config = dict(
    model='sound classifier',
    dataset='Morse code for random letters and digits, with fading, noise and interfering tones',
    train_examples=26041,
    input='waveform_16khz',
    targets=['speed'],
    num_classes=3,
    arch='transformer',
    norm='layernorm',
    norm_position='pre',
    hidden_act='geglu',
    mlp_ratio=2.67,
    head_dim=32,
    fused_qkv=False,
    bias='all',
    qk_norm=False,
    parallel_block=False,
    inner_norm=False,
    moe='soft',
    kv_group_size=2,
    num_experts=16,
    moe_every=2,
    expert_mlp_ratio=0.25,
    slots_per_expert=2,
    shared_expert=False,
    wave_strides=[5, 4, 4, 2],
    subsampling=2,
    layers=8,
    width=192,
    positions='rope',
    pooling='mean',
    label_smoothing=0.1,
    loss='cross_entropy',
    residual_init='zero_last',
    optimizer='soap',
    beta2=0.99,
    learning_rate=0.0017,
    beta1=0.95,
    shampoo_beta=0.95,
    eps=1e-08,
    precondition_frequency=20,
    max_precond_dim=1536,
    one_sided=True,
    adamw_lr_other_params=0.0015,
    max_steps=6600,
    batch_size=64,
    epochs=16.2,
    lr_schedule='cosine',
    final_lr_fraction=0,
    warmup_steps=660,
    weight_decay=0.2,
    adamw_weight_decay_other_params=0,
)
Rows from block 2 of a small sound classifier, named by matrix and row number. Rows with one number belong to one neuron. Each number is 50 + 10 x the weight over its row's rms, rounded and kept within 0 to 99. All counts start at 0.
Before each neuron's rows are labels from the 100 clips, of 14976, where the neuron reaches its largest size: "strongest on" is what is common among them; "peak on" is the class under the peak. Only what is clearly more common there than usual is listed. The data: Morse code for random letters and digits, with fading, noise and interfering tones.
# gate: MLP gate (model.blocks.2.mlp.gate.weight, 512x192), inputs 48-95
# fc1: MLP up (model.blocks.2.mlp.fc1.weight, 512x192), inputs 48-95
# fc2: MLP down (model.blocks.2.mlp.fc2.weight, 192x512, transposed), outputs 48-95

strongest on: speed: slow
peak on: gap
gate.403:58 58 50 64 59 53 50 49 38 34 72 55 35 63 51 62 42 51 52 50 59 64 60 44 44 51 63 47 49 23 39 50 45 43 58 38 41 48 40 37 54 51 40 68 55 56 54 41
fc1.403:67 45 65 40 53 45 63 47 51 38 66 51 63 49 57 46 40 64 55 46 55 54 60 47 43 49 36 43 68 48 52 40 37 33 67 61 48 51 43 58 46 63 52 49 28 53 44 42
fc2.403:39 42 32 52 58 48 38 62 42 62 54 48 37 35 57 51 51 58 76 54 44 66 44 57 42 37 50 48 39 47 58 37 42 51 50 26 49 44 58 41 52 32 45 36 59 32 48 49

strongest on: speed: slow
peak on: gap
gate.494:46 51 49 49 43 48 43 41 55 35 41 59 50 39 55 72 53 44 47 48 50 55 26 49 59 52 42 51 52 40 72 37 56 42 62 43 43 49 51 63 57 71 36 53 48 47 57 41
fc1.494:58 61 47 33 41 50 52 51 61 48 41 53 53 50 70 55 41 57 40 57 52 36 41 39 47 56 55 57 41 41 55 39 55 54 64 46 48 59 48 43 40 56 39 46 64 47 62 43
fc2.494:39 51 43 64 48 39 53 50 58 39 42 68 57 30 66 34 52 40 42 48 57 33 41 51 49 56 63 57 61 65 54 30 52 51 58 29 66 52 57 58 30 43 34 44 36 73 49 42

strongest on: speed: slow
peak on: gap
gate.470:49 44 57 53 65 56 60 40 56 49 43 53 40 43 54 45 49 62 52 62 43 57 52 54 34 49 45 48 42 44 28 48 67 39 35 48 64 37 61 53 52 39 51 72 33 57 56 35
fc1.470:57 55 54 54 58 60 35 52 49 55 50 44 52 42 51 50 49 72 42 57 40 64 58 51 65 64 64 36 50 47 40 35 47 49 41 53 35 41 52 52 54 47 62 60 49 60 40 46
fc2.470:40 62 63 62 39 48 63 44 60 50 77 41 38 46 62 64 44 48 42 48 71 33 65 47 50 61 40 47 53 51 55 55 35 39 52 55 55 34 39 45 31 51 67 48 46 72 52 51

strongest on: reverberation
peak on: gap
gate.235:48 57 45 57 57 55 61 59 53 52 55 51 50 44 60 50 47 55 32 41 54 63 54 58 69 39 50 45 52 43 47 60 65 60 31 51 50 56 45 59 39 56 48 69 48 50 46 74
fc1.235:50 48 45 54 68 49 41 28 58 48 41 51 50 58 64 68 53 37 56 40 47 49 70 45 39 55 56 61 55 45 54 52 57 35 55 48 52 45 48 47 61 56 63 52 35 54 56 35
fc2.235:46 55 42 67 41 31 39 52 43 43 50 59 41 53 26 40 54 58 42 46 37 46 40 48 41 39 42 55 35 52 58 63 32 38 36 54 68 33 43 58 49 26 35 49 46 52 56 52

strongest on: reverberation
peak on: gap
gate.274:43 43 39 37 42 69 38 45 28 25 41 55 44 43 60 55 57 33 69 30 49 68 45 47 40 58 60 43 38 43 46 60 49 60 49 44 59 58 21 34 52 47 41 51 47 35 39 47
fc1.274:53 72 38 54 46 65 19 67 31 46 51 47 47 47 52 53 50 40 62 43 52 49 46 61 43 50 59 46 40 42 53 63 62 53 48 49 53 46 46 45 48 48 45 45 51 54 46 68
fc2.274:50 49 40 37 52 56 55 52 50 51 41 57 57 54 82 44 17 57 43 33 67 49 34 52 62 38 42 49 46 51 45 48 46 54 53 48 58 59 58 64 48 60 37 58 48 45 64 48

strongest on: speed: slow
peak on: gap
gate.378:52 80 38 52 33 41 52 53 58 28 41 33 39 62 52 41 42 52 40 57 60 41 44 56 33 43 32 57 35 25 68 48 45 72 50 45 61 38 39 52 55 46 41 46 56 54 45 51
fc1.378:28 78 48 70 70 61 43 53 39 48 59 51 55 57 62 59 44 48 53 59 30 60 67 45 50 52 52 53 43 49 48 57 41 47 46 56 46 33 58 52 44 56 40 55 38 31 60 61
fc2.378:33 37 41 51 50 53 62 50 59 41 65 67 42 68 29 42 52 53 45 43 59 40 48 63 47 60 68 45 52 61 42 38 62 51 51 45 35 42 59 61 30 45 58 45 59 42 46 46

strongest on: clipping
peak on: gap
gate.150:59 64 62 44 66 57 44 62 47 34 43 42 50 36 23 66 74 48 48 47 69 60 47 45 48 54 56 33 50 62 48 69 51 53 42 43 48 48 47 54 46 56 30 44 58 53 50 66
fc1.150:34 55 55 41 44 53 57 44 35 43 46 46 40 43 63 56 61 51 56 52 47 52 64 47 45 46 33 45 34 67 57 56 45 55 58 68 38 49 56 60 60 39 68 42 50 45 50 36
fc2.150:61 49 47 55 44 58 45 54 41 33 58 40 33 49 35 40 57 48 57 34 33 46 55 54 62 45 53 41 23 52 47 46 50 53 55 38 65 47 52 44 49 50 54 62 55 51 47 41

strongest on: speed: slow
peak on: gap
gate.214:59 67 54 68 35 68 41 36 55 51 41 53 52 67 28 36 40 51 51 51 45 61 53 60 42 66 49 48 61 60 44 42 50 41 43 43 44 33 57 48 39 47 62 72 51 50 53 49
fc1.214:64 35 39 38 51 34 42 45 54 45 46 47 40 64 64 55 55 52 47 34 69 51 40 58 51 58 41 52 52 60 72 42 41 57 65 50 55 54 37 40 50 55 56 39 48 66 47 66
fc2.214:53 59 49 35 51 33 52 42 51 52 49 62 41 50 34 58 62 46 42 51 40 45 53 52 47 48 39 40 41 48 48 34 39 47 52 32 66 43 39 34 73 39 67 62 52 65 47 42

strongest on: reverberation
peak on: gap
gate.411:41 54 39 54 62 74 33 59 51 41 43 53 26 58 56 53 47 52 58 44 58 50 48 47 44 68 62 56 39 39 47 48 75 48 45 28 61 70 60 39 48 67 49 40 56 51 57 63
fc1.411:39 46 69 41 39 46 59 50 53 62 61 59 41 59 56 50 43 39 40 43 63 35 54 55 49 46 24 52 63 60 42 57 50 49 57 39 49 47 41 66 47 31 37 53 48 58 57 48
fc2.411:29 44 49 59 51 43 65 35 54 57 42 47 51 51 27 60 65 36 45 36 48 44 60 44 44 58 58 44 36 60 49 49 40 43 30 50 64 32 58 48 39 51 51 55 31 60 44 56

strongest on: reverberation
peak on: gap
gate.27:60 46 57 38 56 60 53 56 40 52 44 57 42 56 54 55 48 61 51 47 46 39 34 40 51 61 42 40 38 50 46 51 50 63 35 49 61 59 27 40 53 40 34 43 42 46 54 63
fc1.27:50 47 63 46 40 38 34 64 41 40 44 57 30 38 51 42 34 44 36 47 61 54 36 37 54 50 49 49 44 51 49 63 32 46 49 48 46 63 28 45 59 33 49 57 45 54 48 72
fc2.27:54 33 35 29 59 71 28 51 43 39 46 49 52 58 86 45 36 52 29 46 72 43 45 49 58 37 61 39 44 54 53 47 69 56 51 42 18 52 73 63 33 58 59 50 59 34 55 59

strongest on: speed: slow
peak on: gap
gate.374:50 45 48 40 44 75 41 48 43 44 73 55 61 47 56 54 52 52 42 68 54 43 54 42 42 31 59 36 49 46 39 57 39 52 38 43 39 69 71 56 44 36 74 59 48 42 48 55
fc1.374:48 53 37 54 62 49 58 58 61 42 51 43 39 49 40 58 38 49 44 36 51 50 59 53 40 45 33 66 54 58 58 50 63 39 51 49 58 64 54 42 40 69 38 60 52 58 45 45
fc2.374:34 44 59 47 56 62 45 43 62 46 48 62 59 70 25 54 52 44 49 58 44 53 33 64 50 56 65 48 49 51 50 45 68 49 36 48 48 52 52 45 51 47 41 49 37 29 63 61

strongest on: reverberation
peak on: gap
gate.22:47 63 69 52 34 52 43 59 24 30 44 50 46 61 43 61 37 46 33 59 31 53 39 36 51 66 51 51 35 53 43 54 55 47 41 47 71 67 69 31 39 58 51 39 41 32 46 54
fc1.22:60 55 41 51 59 63 50 56 40 42 47 49 34 55 61 37 54 45 40 53 58 55 65 48 47 45 29 56 49 37 45 49 48 38 48 68 57 54 56 40 43 52 54 38 56 52 73 44
fc2.22:68 54 42 44 41 47 42 50 46 49 51 49 51 58 61 34 35 60 47 42 63 58 52 42 51 42 30 51 41 30 47 45 67 53 59 58 43 55 57 55 46 49 53 45 60 57 41 55

strongest on: clipping
peak on: gap
gate.84:52 47 52 41 53 53 53 64 44 34 45 50 41 40 38 70 49 58 57 51 39 59 58 49 45 43 46 45 56 50 63 33 52 60 56 43 45 39 44 52 60 50 42 44 38 66 60 53
fc1.84:43 52 46 60 58 49 51 63 57 43 43 45 62 24 62 51 61 49 35 52 71 42 61 61 57 63 56 56 30 57 56 41 58 65 37 60 47 31 37 52 58 63 53 57 50 40 63 45
fc2.84:45 56 44 58 64 45 52 46 43 38 47 55 50 37 61 35 57 63 54 37 49 54 42 59 54 63 49 63 35 59 68 47 40 34 48 61 32 77 61 44 28 46 51 62 63 48 58 63

strongest on: reverberation
peak on: gap
gate.446:45 17 69 55 41 67 60 45 66 56 51 42 54 46 25 39 65 52 42 53 33 47 48 45 57 52 50 52 52 48 42 53 68 59 44 52 48 44 60 56 47 61 55 40 49 51 53 53
fc1.446:47 47 35 39 55 52 63 58 33 61 55 36 41 67 64 65 52 44 41 48 49 33 57 52 43 47 44 56 55 48 51 45 37 33 41 57 43 47 50 48 45 52 56 40 30 53 37 42
fc2.446:58 48 37 39 47 45 70 55 43 63 44 57 53 60 64 63 44 23 50 44 47 35 41 51 47 49 51 43 58 45 54 47 67 54 64 77 40 62 68 63 42 62 69 74 22 63 44 40

strongest on: speed: slow
peak on: gap
gate.450:60 43 71 63 42 38 51 52 52 47 55 59 29 67 46 53 50 37 52 41 51 41 67 59 47 51 45 55 38 46 45 62 33 45 40 37 52 49 37 43 43 52 58 48 47 53 55 34
fc1.450:65 45 45 29 40 65 56 64 59 67 52 46 51 40 48 57 47 51 57 56 52 56 47 67 55 46 55 55 72 72 41 50 58 42 32 39 60 55 52 37 55 41 57 57 58 50 37 51
fc2.450:47 58 49 57 33 39 44 73 63 62 42 51 47 33 30 76 67 43 60 49 46 48 58 63 51 44 46 57 34 37 44 48 55 52 33 47 60 45 57 54 53 55 42 40 50 71 52 37

strongest on: clipping
peak on: gap
gate.312:55 46 60 55 33 57 42 38 54 61 59 39 54 49 46 55 75 38 56 68 53 45 46 47 35 54 60 44 59 52 42 52 46 45 39 39 63 47 52 39 66 45 62 52 58 41 72 41
fc1.312:55 46 49 35 61 42 40 58 27 63 57 49 50 81 58 48 59 43 58 60 57 34 27 37 43 45 51 56 61 37 55 48 39 51 53 58 51 49 45 47 77 32 59 50 33 37 65 44
fc2.312:53 41 39 36 44 46 46 53 40 49 58 38 47 70 62 55 46 59 57 74 67 35 38 31 44 52 61 50 60 40 60 59 59 35 48 65 55 61 41 61 64 44 60 39 47 44 59 66